Weights of a small self-supervised image encoder.
Model: 4.57M parameters, arch vit, norm layernorm, patch size [8, 8], layers 8, width 192.
Rows from block 2 of a small self-supervised image encoder, named by matrix and row number. Rows with one number belong to one neuron. Each number is 200 + 40 x the weight over its row's rms, rounded and kept within 0 to 999. All counts start at 0. After the name is the row's rms in percent of the matrix's.
After each neuron's rows are labels from the 100 images, of 14848, where the neuron reaches its largest size: "strongest on" is what is common among them; "colour at peak" is the nearest of a few named colours to the mean colour under the peak. Only what is clearly more common there than usual is listed. The data: seven-segment displays showing three digits. In brackets: how many of the 100.
# gate: MLP gate (model.blocks.2.mlp.gate.weight, 576x192), inputs 128-191
# fc1: MLP up (model.blocks.2.mlp.fc1.weight, 576x192), inputs 128-191
# fc2: MLP down (model.blocks.2.mlp.fc2.weight, 192x576, transposed), outputs 128-191

gate.166,120,161,204,154,124,246,199,154,219,194,247,248,195,266,218,264,204,190,202,122,210,158,235,265,156,120,197,192,123,207,152,249,245,234,192,196,155,200,199,195,150,105,177,179,190,283,155,198,206,230,152,222,186,189,196,252,211,225,221,192,168,210,128,158,218
fc1.166,135,234,173,245,165,212,263,167,204,197,234,222,194,236,238,207,202,271,188,189,202,100,192,187,267,261,220,225,173,149,153,188,244,212,163,202,179,174,197,141,192,176,168,138,241,172,194,222,205,156,172,211,214,199,254,211,108,228,231,236,137,269,194,85,180
fc2.166,127,146,294,247,240,191,219,251,159,181,226,173,119,200,184,260,242,210,119,224,191,153,224,206,227,176,213,153,272,143,184,199,212,206,188,150,152,191,225,203,211,232,165,185,192,195,235,153,127,218,206,190,201,162,260,211,183,115,206,251,216,155,162,239,133
strongest on: glare (68); dark on pale (45)
colour at peak: pink (25)

gate.113,090,201,180,231,109,210,145,211,221,225,206,167,195,171,253,191,230,193,196,247,198,276,270,198,261,246,177,206,171,103,194,248,290,248,222,174,252,218,281,143,174,188,239,204,203,185,175,164,177,190,209,171,179,209,204,226,152,201,222,172,168,178,195,185,213
fc1.113,084,169,107,183,243,156,252,196,167,172,151,215,208,184,313,235,164,215,182,194,278,246,197,190,226,138,184,187,191,246,197,187,214,158,307,240,191,285,172,222,236,157,204,168,208,152,210,196,185,184,223,187,139,236,195,191,221,235,191,308,246,197,216,145,153
fc2.113,086,160,247,242,251,245,135,195,229,160,251,273,168,224,146,93,290,166,216,222,208,215,208,248,200,185,151,183,244,199,256,287,212,210,266,143,146,210,273,219,227,191,174,222,191,120,235,221,230,212,102,261,226,261,234,194,212,218,165,174,194,193,191,162,212
strongest on: dark on pale (94)
colour at peak: pink (34)

gate.485,105,203,147,169,244,224,191,233,229,213,221,195,158,224,214,173,165,151,127,271,181,274,142,213,223,167,201,224,256,174,226,187,235,179,145,240,162,193,204,185,257,180,158,180,264,228,186,178,192,96,204,230,189,214,246,196,123,263,243,177,197,140,227,164,221
fc1.485,101,140,225,217,220,200,199,222,241,171,197,107,140,181,216,186,184,123,189,132,236,270,221,243,209,203,248,235,242,199,184,173,216,193,190,231,198,185,224,183,168,190,144,187,264,215,176,269,177,169,182,201,174,311,225,226,144,142,192,217,203,186,258,210,236
fc2.485,099,184,188,222,212,186,202,200,200,195,240,187,230,178,268,172,221,175,187,215,214,227,203,250,212,178,229,147,189,257,309,237,177,178,182,226,233,174,197,263,257,174,205,226,194,229,233,201,192,267,212,202,202,156,254,261,209,278,181,198,141,154,163,128,201
strongest on: glare (75); blue glow (45); second digit: 6 (25)
colour at peak: blue (29); green (28)

gate.82,127,215,206,265,209,174,189,202,201,165,297,220,224,200,211,215,139,190,249,246,105,236,210,106,225,152,184,182,152,163,245,200,142,167,137,203,159,139,225,164,261,203,247,270,194,211,175,213,256,229,188,211,145,208,227,221,204,268,220,197,155,178,233,252,211
fc1.82,128,212,195,241,167,156,140,192,226,255,195,247,198,233,196,136,200,217,216,169,217,175,184,173,224,232,210,240,289,177,258,180,220,186,204,199,243,246,223,144,209,181,211,156,301,204,222,153,132,191,264,167,208,159,209,196,209,159,225,245,237,224,125,222,220
fc2.82,114,194,297,224,227,174,239,183,166,192,209,199,103,193,161,151,205,183,180,213,228,273,195,227,215,207,190,231,187,247,148,222,174,212,155,178,126,206,178,242,238,221,176,169,154,165,141,265,185,263,205,186,126,166,272,143,202,145,170,200,147,200,137,221,125
strongest on: dark on pale (76)
colour at peak: grey (71)

gate.375,082,175,203,222,279,235,201,234,255,168,257,213,156,202,186,182,200,182,244,190,103,241,267,146,245,210,192,82,269,194,174,162,178,209,204,231,191,193,165,219,218,192,247,181,165,238,124,204,138,177,258,181,247,206,180,173,193,152,259,200,264,191,127,197,229
fc1.375,089,190,257,242,242,199,166,193,240,66,257,146,215,209,148,129,281,244,229,140,180,148,259,297,174,135,213,254,154,193,228,216,207,190,169,242,200,207,208,238,264,192,246,247,244,221,174,226,228,213,127,214,224,241,125,142,223,207,228,200,205,286,203,195,233
fc2.375,087,156,144,145,249,239,267,204,218,193,243,182,234,190,216,203,166,245,176,197,224,239,160,208,167,244,206,141,262,232,267,186,169,124,159,148,194,171,162,147,209,265,156,223,157,196,132,217,211,223,232,267,224,158,201,234,155,258,233,196,209,190,180,104,161
strongest on: dark on pale (51)
colour at peak: grey (78)

gate.438,118,216,221,217,166,212,185,245,87,210,141,310,148,207,279,202,224,185,175,217,180,261,165,197,214,191,186,245,165,204,185,193,206,218,158,226,211,207,262,153,220,187,171,261,229,150,214,190,176,196,184,240,201,160,201,212,170,191,141,229,206,225,247,245,152
fc1.438,125,244,164,184,242,207,161,249,203,130,154,157,212,156,213,208,203,207,135,232,232,213,286,164,190,143,173,180,205,245,184,267,233,142,248,206,197,215,199,176,214,255,235,171,183,176,242,168,245,166,206,235,202,158,192,180,200,208,126,190,205,188,216,221,206
fc2.438,117,187,216,255,187,199,251,217,167,218,178,219,242,230,210,168,138,168,312,165,225,233,91,223,183,165,215,263,205,227,161,169,190,192,266,192,225,254,200,190,178,201,196,209,167,86,108,145,239,186,142,217,227,146,179,183,226,170,212,183,204,243,213,262,189
strongest on: dark on pale (41); red glow (40)
colour at peak: grey (70)

gate.271,059,262,168,212,175,267,189,198,258,289,122,209,255,213,183,128,243,176,212,256,179,181,238,157,237,184,248,147,233,280,142,193,222,161,180,179,232,185,141,220,201,298,198,251,164,202,194,210,204,153,228,229,241,192,210,225,230,180,285,172,182,198,274,178,174
fc1.271,062,224,242,135,199,185,246,207,145,165,243,206,213,219,150,233,164,248,185,214,202,189,158,273,134,183,195,220,250,134,186,178,139,224,222,159,186,206,188,156,221,138,160,182,220,201,180,198,239,266,135,173,152,215,186,149,235,189,119,275,230,224,102,174,202
fc2.271,065,165,209,249,155,202,157,187,241,159,157,208,238,134,148,216,218,178,174,249,165,198,145,162,214,210,208,103,199,232,183,248,231,226,235,220,269,152,256,161,223,261,246,141,160,158,258,186,192,161,274,180,193,210,225,214,173,209,301,201,277,147,264,209,226
strongest on: red glow (55); first digit: 8 (26)
colour at peak: red (28)

gate.328,067,228,180,237,221,218,290,176,235,249,215,209,187,187,150,135,200,250,162,138,234,169,263,240,221,199,141,206,252,277,230,207,152,144,171,189,231,283,192,184,204,249,258,227,171,201,225,146,270,229,206,234,206,230,220,176,230,228,227,167,201,255,108,202,230
fc1.328,073,160,174,228,162,210,248,212,135,152,251,188,192,229,254,246,179,272,211,160,158,190,321,222,196,192,197,144,270,202,214,189,179,152,163,196,171,185,180,259,203,222,232,193,170,121,142,245,221,195,193,217,292,229,249,139,230,152,244,233,219,327,212,214,323
fc2.328,072,163,155,267,153,160,190,210,257,254,180,231,240,254,247,149,141,216,220,192,247,179,159,191,184,174,217,164,213,158,195,222,213,203,162,145,177,229,197,153,142,216,262,153,174,276,181,209,191,166,210,166,213,153,216,181,148,250,201,182,168,193,178,165,162
strongest on: red glow (83)
colour at peak: brown (74)

gate.17,106,176,214,191,209,246,206,159,270,145,120,199,210,165,205,206,189,125,186,218,245,201,242,151,246,197,212,207,178,197,173,152,232,199,202,257,256,217,261,193,209,145,193,165,242,203,189,233,188,130,214,222,177,172,166,180,209,206,96,225,220,210,206,197,232
fc1.17,106,265,152,158,202,175,198,215,170,173,241,228,220,266,207,221,153,173,228,175,215,193,170,203,195,167,247,209,213,271,189,139,174,167,172,182,231,161,199,165,181,126,174,208,191,226,169,198,181,179,255,221,232,201,161,131,85,131,233,236,220,167,186,216,190
fc2.17,093,197,163,257,204,130,221,222,170,214,186,176,158,165,145,253,246,169,145,180,195,207,228,181,237,255,191,216,193,214,160,247,184,251,268,210,153,240,171,150,140,140,176,142,183,267,186,222,140,239,218,191,206,215,206,147,233,235,173,186,165,186,207,203,199
strongest on: the digit 0 (56); second digit: 1 (33); second digit: 0 (26)
colour at peak: black (32)

gate.168,119,274,240,211,150,238,132,150,196,226,164,153,151,165,263,212,212,210,166,236,244,269,218,272,167,265,255,232,150,182,199,218,179,218,204,245,184,179,163,202,248,188,144,153,235,163,233,198,165,150,170,197,209,200,199,216,167,129,184,199,92,164,150,187,146
fc1.168,122,227,139,206,219,180,146,210,190,183,153,235,173,186,183,254,224,183,262,188,170,182,172,191,203,232,176,215,195,190,188,195,187,243,246,174,188,212,188,249,209,219,227,200,196,247,74,212,196,204,200,216,146,125,219,210,136,170,230,276,204,282,182,137,296
fc2.168,119,134,285,228,179,201,223,235,180,141,126,192,228,130,255,205,209,193,322,258,209,159,213,171,214,205,246,186,155,160,197,178,192,154,256,173,151,161,195,181,209,200,207,278,157,184,213,244,272,248,206,149,212,123,156,229,230,227,211,253,202,223,265,232,197
strongest on: red glow (37)
colour at peak: pink (29)

gate.202,105,287,194,176,175,303,248,172,177,167,192,249,226,195,247,191,191,209,153,160,201,230,308,227,198,196,220,183,256,201,121,198,211,286,244,207,241,221,238,204,193,280,237,178,187,175,256,257,191,188,255,179,186,203,239,181,287,168,156,177,160,149,130,172,193
fc1.202,102,255,239,187,195,204,278,161,214,150,160,189,134,207,199,239,189,261,102,198,215,199,209,235,184,177,280,255,259,206,191,232,165,205,261,131,190,240,130,146,204,285,149,159,140,241,134,195,254,193,167,196,285,191,191,184,199,186,247,129,165,205,174,163,171
fc2.202,099,228,231,182,232,191,104,248,187,184,180,257,207,188,225,205,275,159,254,200,270,232,209,161,186,179,160,171,126,203,188,225,183,162,153,251,220,170,263,234,222,204,197,285,234,193,215,249,172,191,190,221,232,173,250,182,158,153,143,221,223,181,238,228,254
strongest on: glare (79)
colour at peak: brown (60)

gate.472,114,198,216,196,234,185,215,271,202,194,206,183,257,177,232,207,231,191,178,155,245,150,203,270,215,121,192,186,197,180,190,210,167,171,299,134,248,262,207,158,222,196,222,226,219,136,226,205,156,141,255,195,277,191,207,154,151,165,258,158,242,210,204,219,193
fc1.472,113,198,305,230,206,123,189,224,276,168,238,228,222,174,236,184,148,206,235,236,163,106,188,210,166,190,222,215,207,224,260,129,239,232,136,216,214,181,190,139,209,161,180,159,224,301,214,195,217,211,209,207,180,183,202,206,210,192,168,172,128,184,215,175,212
fc2.472,125,213,160,190,151,239,174,149,190,233,106,220,141,205,167,258,204,185,239,144,344,206,232,197,202,203,229,212,168,136,201,228,167,130,243,153,230,205,155,160,115,233,212,212,205,153,236,256,237,209,186,232,218,218,305,250,252,256,251,200,225,226,209,187,227
strongest on: the digit 1 (56); the digit 7 (55); third digit: 1 (30); second digit: 7 (29)
colour at peak: brown (69)

gate.138,015,273,198,175,175,177,187,168,305,209,180,212,167,201,219,175,267,150,156,148,211,202,310,156,224,163,210,187,219,235,167,187,182,157,202,178,122,197,223,252,239,245,209,181,193,216,128,185,228,206,210,155,200,209,228,206,240,188,189,211,138,294,245,240,229
fc1.138,019,218,149,239,148,147,175,191,164,269,223,210,187,269,252,169,257,193,191,220,199,202,258,170,188,124,170,216,171,183,230,209,195,245,144,213,204,154,167,185,229,169,169,234,146,296,220,221,266,169,210,221,162,256,300,272,211,272,209,159,150,233,178,190,199
fc2.138,018,231,269,177,197,276,199,202,177,226,168,265,233,181,186,188,201,195,321,222,141,205,184,272,187,222,212,216,134,238,205,216,181,205,128,170,204,290,119,192,195,177,146,142,248,214,152,192,239,197,133,154,208,222,182,183,224,205,197,183,136,196,214,196,212
strongest on: amber glow (41)
colour at peak: orange (26)

gate.144,100,176,210,145,163,148,251,173,200,267,254,242,136,238,218,228,255,318,301,247,276,180,199,206,153,174,216,204,232,217,167,197,201,196,212,261,108,208,142,237,187,192,180,245,216,205,212,189,150,230,164,234,267,207,239,143,201,224,159,196,176,262,152,139,234
fc1.144,104,269,175,273,177,246,168,244,268,158,147,152,213,158,213,260,137,172,198,110,133,184,183,169,219,165,199,234,218,186,241,192,152,170,206,167,272,206,210,154,196,223,213,163,186,164,188,187,263,144,230,186,171,214,194,255,240,200,238,179,177,149,260,204,203
fc2.144,117,129,170,198,180,176,144,167,117,225,251,173,245,216,169,180,171,199,165,269,203,198,243,219,205,248,169,181,198,280,164,287,238,203,174,274,187,271,183,185,150,160,177,181,253,145,175,226,127,219,151,206,189,191,234,195,158,211,151,208,287,179,197,207,225
strongest on: first digit: 0 (36)
colour at peak: blue (30)

gate.378,065,248,156,294,215,209,206,132,174,163,168,162,187,170,204,189,254,200,175,163,244,264,229,199,176,190,141,228,214,212,189,164,233,221,278,112,241,240,202,211,195,220,191,237,208,223,216,191,217,268,172,212,179,151,194,171,132,192,186,173,208,149,154,188,192
fc1.378,064,215,174,173,132,205,184,214,232,244,205,158,182,172,167,151,182,205,200,228,226,132,209,222,240,183,175,205,236,160,158,135,150,149,179,253,195,221,258,144,169,209,237,187,157,198,262,191,164,162,241,155,149,257,158,210,250,130,253,234,142,179,249,224,153
fc2.378,062,162,106,135,131,109,218,126,211,246,153,235,262,199,146,225,251,250,201,232,234,236,232,200,238,193,174,178,190,181,206,134,249,231,204,176,196,202,263,102,239,272,175,173,224,199,170,203,288,195,208,228,188,155,201,250,134,218,208,207,246,151,225,202,213
strongest on: white glow (47)
colour at peak: brown (76)

gate.549,060,238,174,165,194,166,166,183,197,181,137,216,200,230,196,192,146,177,191,222,157,164,157,150,99,124,217,134,227,222,130,270,187,218,216,223,235,277,170,220,135,207,260,243,188,206,200,188,300,203,218,205,280,190,229,202,194,150,234,232,163,181,210,153,239
fc1.549,060,244,178,225,181,160,156,197,185,177,188,300,168,316,106,236,214,173,203,150,264,240,196,214,187,181,224,206,219,227,179,173,138,190,133,213,223,147,252,177,222,225,263,273,196,235,201,110,137,180,131,213,233,142,157,197,237,209,203,168,155,221,155,239,146
fc2.549,058,152,185,194,206,229,201,215,179,179,171,163,176,184,207,130,199,209,166,218,175,201,227,201,192,211,174,172,215,185,237,254,199,199,195,195,157,202,212,158,255,190,175,177,241,161,138,292,248,192,196,231,227,175,210,149,297,189,144,204,160,220,166,288,253
strongest on: white glow (59)
colour at peak: brown (76)

gate.560,092,209,193,143,186,200,183,163,189,156,272,202,178,194,198,188,248,203,223,255,208,203,174,195,333,223,269,176,232,166,146,141,180,212,230,219,171,147,159,151,213,213,176,246,273,145,177,144,230,225,183,145,202,203,225,213,148,204,162,238,215,228,221,120,232
fc1.560,084,247,206,265,181,171,205,207,168,251,125,162,263,185,173,173,173,192,141,215,171,226,222,155,176,223,128,189,252,237,258,182,241,199,202,183,208,205,262,200,164,175,174,186,185,271,273,230,179,219,263,240,183,199,135,185,212,214,201,177,263,129,249,262,142
fc2.560,091,124,160,153,206,228,181,194,202,245,206,252,241,189,203,201,194,110,329,194,192,187,132,176,181,188,193,238,195,172,213,253,133,243,236,170,145,221,166,213,168,197,196,220,249,158,113,192,190,191,155,185,230,213,160,203,206,196,181,179,205,285,176,290,188
strongest on: glare (77); dark on pale (42)
colour at peak: grey (73)

gate.543,104,237,233,210,193,238,226,199,181,222,172,177,175,107,183,246,238,224,203,179,249,176,222,223,191,246,160,172,265,230,171,246,220,214,250,170,219,212,171,137,213,211,195,187,147,294,206,187,177,226,224,119,129,221,178,266,222,227,133,217,282,205,89,248,211
fc1.543,108,184,224,222,168,132,179,225,247,124,198,238,254,294,209,261,195,173,287,225,179,208,151,178,199,224,201,217,141,218,234,128,125,156,192,249,188,159,158,241,252,189,106,209,234,257,189,177,195,190,184,238,164,170,236,155,185,210,305,192,237,235,148,215,194
fc2.543,104,216,235,214,223,212,224,228,196,227,145,205,240,179,255,189,149,121,181,108,187,185,215,220,142,177,187,180,155,208,226,194,216,293,127,213,136,184,231,210,219,233,248,238,139,234,199,236,163,165,204,253,295,154,239,164,169,199,155,212,200,158,146,194,163
strongest on: white glow (63)
colour at peak: brown (71)

gate.5,137,194,223,174,209,192,222,253,172,147,204,195,293,155,251,200,160,181,212,103,236,195,220,200,124,217,219,160,203,272,188,199,145,221,189,227,207,227,100,209,272,167,158,265,161,166,231,223,185,181,227,210,255,197,158,148,237,151,231,176,257,156,143,285,205
fc1.5,136,208,142,132,106,204,154,272,220,189,197,216,211,220,205,218,145,224,251,116,199,173,239,219,185,178,193,207,260,238,223,254,210,230,221,232,199,166,171,210,217,197,224,165,219,234,182,219,260,211,182,240,248,200,205,212,182,180,192,215,190,296,153,220,164
fc2.5,122,136,153,251,244,195,153,176,131,303,199,175,226,244,185,161,314,244,212,261,184,238,187,184,164,260,176,272,225,191,196,252,213,183,201,176,214,223,148,159,222,199,201,253,209,176,207,261,180,258,212,256,220,134,147,185,176,177,215,227,235,161,249,237,178
strongest on: white glow (63)
colour at peak: brown (70)

gate.203,110,193,211,132,218,251,246,161,203,227,164,182,235,163,186,180,240,197,165,114,177,179,232,219,233,161,222,190,254,151,165,212,233,213,184,251,258,185,217,254,131,187,146,247,277,198,159,119,340,204,206,186,212,191,183,263,198,259,188,210,134,208,204,162,200
fc1.203,098,188,199,213,266,184,251,118,127,203,191,180,167,235,161,223,139,173,173,193,230,165,177,177,141,241,199,203,238,159,227,119,167,213,277,182,265,212,220,184,250,227,196,261,232,244,187,172,93,204,163,199,245,326,184,262,229,50,230,206,252,262,184,199,260
fc2.203,107,159,208,180,191,158,214,209,218,198,176,239,187,122,210,208,250,262,189,184,182,223,224,206,196,122,221,125,219,229,159,257,180,205,227,237,179,213,210,291,191,277,158,175,216,164,235,207,205,145,200,221,214,240,145,225,203,192,195,256,184,207,183,221,92
strongest on: dark on pale (56); first digit: 2 (25)
colour at peak: grey (71)

gate.364,080,122,186,179,168,177,261,181,136,235,194,188,246,145,229,185,182,209,214,279,217,228,286,131,185,272,230,196,295,225,97,167,147,160,185,139,160,256,211,206,206,223,179,255,229,224,222,184,188,192,206,249,216,222,183,193,291,246,260,197,201,133,180,167,243
fc1.364,079,224,138,236,189,145,192,247,259,172,178,213,243,176,193,190,210,141,272,197,119,118,306,130,312,280,170,165,219,252,142,189,168,172,266,218,185,203,160,189,194,192,194,171,202,276,173,192,256,157,210,230,250,210,238,212,273,239,254,163,247,158,204,233,188
fc2.364,069,141,171,193,217,215,205,153,170,297,198,182,184,205,230,192,260,240,220,218,215,169,152,202,204,195,223,274,227,245,249,194,179,138,168,128,193,201,190,140,239,216,195,231,126,191,163,228,156,202,215,104,246,145,188,142,191,163,225,297,151,161,220,216,145
strongest on: white glow (70)
colour at peak: grey (62)

gate.309,118,202,214,166,227,174,156,287,170,207,178,195,93,133,107,204,160,209,203,248,269,227,250,280,200,145,168,218,209,237,172,192,280,170,226,215,240,191,167,223,156,174,182,236,199,212,186,165,202,220,224,201,225,178,215,247,247,203,126,220,218,217,210,182,192
fc1.309,133,147,204,261,239,237,197,183,249,206,263,176,264,213,284,183,222,200,227,147,178,140,225,148,173,196,189,211,165,141,223,208,158,210,160,204,223,189,206,227,218,173,173,192,228,202,251,193,219,172,219,226,132,172,288,206,223,196,239,171,161,197,193,177,119
fc2.309,130,197,173,153,231,184,201,98,217,143,183,155,179,172,207,183,237,167,226,242,234,173,183,154,207,154,173,217,156,195,231,142,187,241,219,208,145,202,216,211,251,220,228,117,195,270,183,221,172,155,178,272,222,132,228,232,170,201,306,224,226,172,169,222,228
strongest on: white glow (37)
colour at peak: brown (66)

gate.556,050,266,203,238,149,179,210,175,268,169,124,147,222,279,126,215,210,138,250,189,206,231,138,160,178,181,245,163,199,229,210,265,221,212,289,250,256,197,187,218,175,203,225,212,180,194,208,99,237,219,191,256,161,201,187,144,235,208,248,224,147,222,233,204,193
fc1.556,047,131,162,272,115,126,231,245,174,175,214,189,211,242,249,62,178,197,217,192,210,219,275,208,169,194,103,168,199,172,227,233,181,186,155,248,166,244,119,209,272,237,174,239,207,201,169,210,210,260,194,215,198,241,225,222,197,194,207,205,210,215,233,225,251
fc2.556,049,184,241,198,226,252,199,231,224,145,156,148,246,169,225,273,179,261,197,156,191,173,205,198,178,141,196,161,250,227,161,199,243,225,174,172,233,130,159,197,189,221,165,212,227,175,232,148,309,133,184,292,203,172,141,123,171,228,247,185,170,178,161,230,193
strongest on: the digit 7 (65); second digit: 7 (57); green glow (42); second digit: 1 (38)
colour at peak: green (31)

gate.64,093,263,221,190,207,202,101,190,162,172,247,168,173,223,191,268,183,182,178,178,232,163,155,105,199,258,217,181,207,276,173,168,133,190,170,206,169,231,152,215,171,269,285,256,175,218,230,168,211,98,203,118,188,206,215,123,233,187,240,253,220,211,182,158,245
fc1.64,098,213,268,175,183,142,243,218,166,142,208,229,199,253,211,212,147,219,161,207,182,216,226,258,222,89,182,232,162,169,120,238,188,181,244,149,233,177,225,174,168,147,153,187,215,202,193,206,135,225,195,243,214,219,134,225,225,212,227,249,195,212,226,171,218
fc2.64,089,173,177,285,212,290,183,232,172,171,201,139,198,200,249,251,222,245,239,195,167,179,201,185,236,174,195,164,169,138,217,231,312,218,177,227,187,139,232,196,301,216,186,206,157,151,247,178,201,218,231,207,200,183,147,184,160,209,110,181,215,173,141,226,144
strongest on: glare (66)
colour at peak: brown (61)

gate.570,114,247,202,224,175,264,180,175,227,225,165,177,218,169,192,214,257,207,169,278,185,217,184,201,198,171,125,226,130,174,256,205,235,315,207,179,157,255,173,232,233,146,225,224,241,236,150,259,171,212,264,137,243,135,185,228,170,195,213,221,221,215,182,158,182
fc1.570,126,219,232,131,221,225,239,294,234,207,119,152,201,204,211,213,184,167,179,243,201,123,135,176,294,150,227,153,197,195,237,223,190,280,131,224,140,158,249,220,156,129,206,225,225,232,247,198,164,160,136,143,172,165,177,198,179,165,247,220,157,190,209,160,215
fc2.570,120,148,165,237,235,167,229,181,178,163,253,181,195,135,232,203,211,236,226,219,210,236,196,230,162,231,210,245,145,246,169,217,231,240,249,201,227,230,266,211,175,178,179,196,203,145,161,214,278,223,156,167,232,217,210,131,143,230,194,187,252,177,212,226,108
strongest on: the digit 1 (57); red glow (37); third digit: 1 (30)
colour at peak: brown (63)

gate.206,115,215,248,222,133,145,208,184,221,208,167,278,201,242,181,120,252,176,263,200,192,203,176,276,261,204,236,117,244,159,202,193,184,190,241,170,206,220,216,146,226,248,186,182,163,217,194,273,222,144,245,188,191,203,197,217,250,184,179,183,218,190,227,235,207
fc1.206,113,251,183,155,188,295,188,164,168,237,197,189,162,172,163,159,167,162,172,264,178,220,156,140,110,237,248,265,165,237,244,256,195,168,161,213,246,249,232,240,216,155,174,138,236,221,215,93,158,236,170,126,251,196,167,154,173,164,205,157,214,125,127,212,175
fc2.206,116,277,187,240,160,226,200,201,194,191,149,260,241,265,217,209,131,251,181,160,263,208,170,264,256,160,189,201,163,184,209,167,167,255,319,168,160,95,171,183,198,214,142,164,189,217,226,256,240,209,194,201,236,206,232,187,205,226,206,210,210,265,194,191,279
strongest on: third digit: 3 (27)
colour at peak: green (26)

gate.118,130,186,150,150,270,187,166,183,211,231,190,245,162,194,238,128,163,197,246,156,195,213,225,220,220,192,195,249,120,244,228,223,155,244,152,121,180,199,115,238,212,201,221,218,142,193,183,212,228,189,136,187,215,194,182,148,169,126,263,265,202,179,180,177,230
fc1.118,117,251,213,115,213,212,166,188,181,162,222,245,146,220,222,188,201,200,199,240,186,232,197,175,150,231,258,231,195,165,149,200,207,231,187,164,157,89,178,233,294,242,234,178,156,235,179,278,127,223,194,172,241,208,166,185,221,169,189,202,110,142,167,251,238
fc2.118,124,219,199,166,114,174,158,226,184,147,175,211,102,217,190,234,257,206,190,246,113,144,115,291,254,183,257,179,191,169,162,183,177,160,268,172,183,179,212,250,206,184,123,257,257,250,139,200,204,192,196,206,232,263,209,148,309,179,229,138,223,229,187,220,177
strongest on: amber glow (99)
colour at peak: orange (40)

gate.111,108,178,152,217,318,217,228,208,199,187,134,231,236,162,191,126,165,234,178,172,225,233,153,192,168,157,196,166,207,184,159,209,225,182,226,189,196,211,209,232,229,231,196,183,218,128,123,185,164,259,226,204,223,274,187,160,198,194,221,236,194,227,189,193,162
fc1.111,096,190,215,183,135,188,99,266,274,229,204,231,163,212,208,308,146,157,241,202,201,234,207,160,119,152,213,208,178,188,233,247,223,273,202,195,174,244,117,200,166,203,249,186,122,233,222,211,245,195,187,265,159,162,251,189,214,170,204,122,216,233,204,163,234
fc2.111,105,227,239,145,220,186,204,198,181,249,128,208,191,243,226,283,201,270,163,193,247,220,145,201,171,254,151,223,247,215,219,217,212,149,170,208,221,141,147,175,175,250,201,171,198,185,186,251,248,197,232,250,264,198,197,177,229,282,209,271,167,147,169,245,219
strongest on: white glow (66)
colour at peak: brown (69)

gate.211,106,241,160,255,154,233,164,111,200,195,188,182,222,168,195,230,206,239,212,179,204,202,174,144,122,182,236,216,158,233,192,231,208,186,221,266,177,162,213,208,226,185,253,186,194,178,129,173,193,174,221,153,203,210,201,225,207,162,163,172,195,182,181,245,210
fc1.211,099,146,156,237,191,179,142,264,231,138,216,260,226,162,202,210,227,216,237,161,181,206,265,190,205,302,191,254,192,274,223,196,214,181,226,240,174,164,204,289,209,192,182,217,151,254,265,230,190,209,211,152,172,302,178,270,223,202,169,120,163,217,226,240,186
fc2.211,111,222,179,195,171,287,191,191,221,165,175,197,166,216,207,150,245,172,133,170,205,159,231,191,265,129,212,165,226,208,134,165,183,140,129,180,141,224,179,217,227,197,205,227,220,126,190,158,218,167,155,261,232,246,194,275,182,270,249,237,230,234,203,167,168
strongest on: the digit 7 (58); first digit: 7 (39)
colour at peak: brown (69)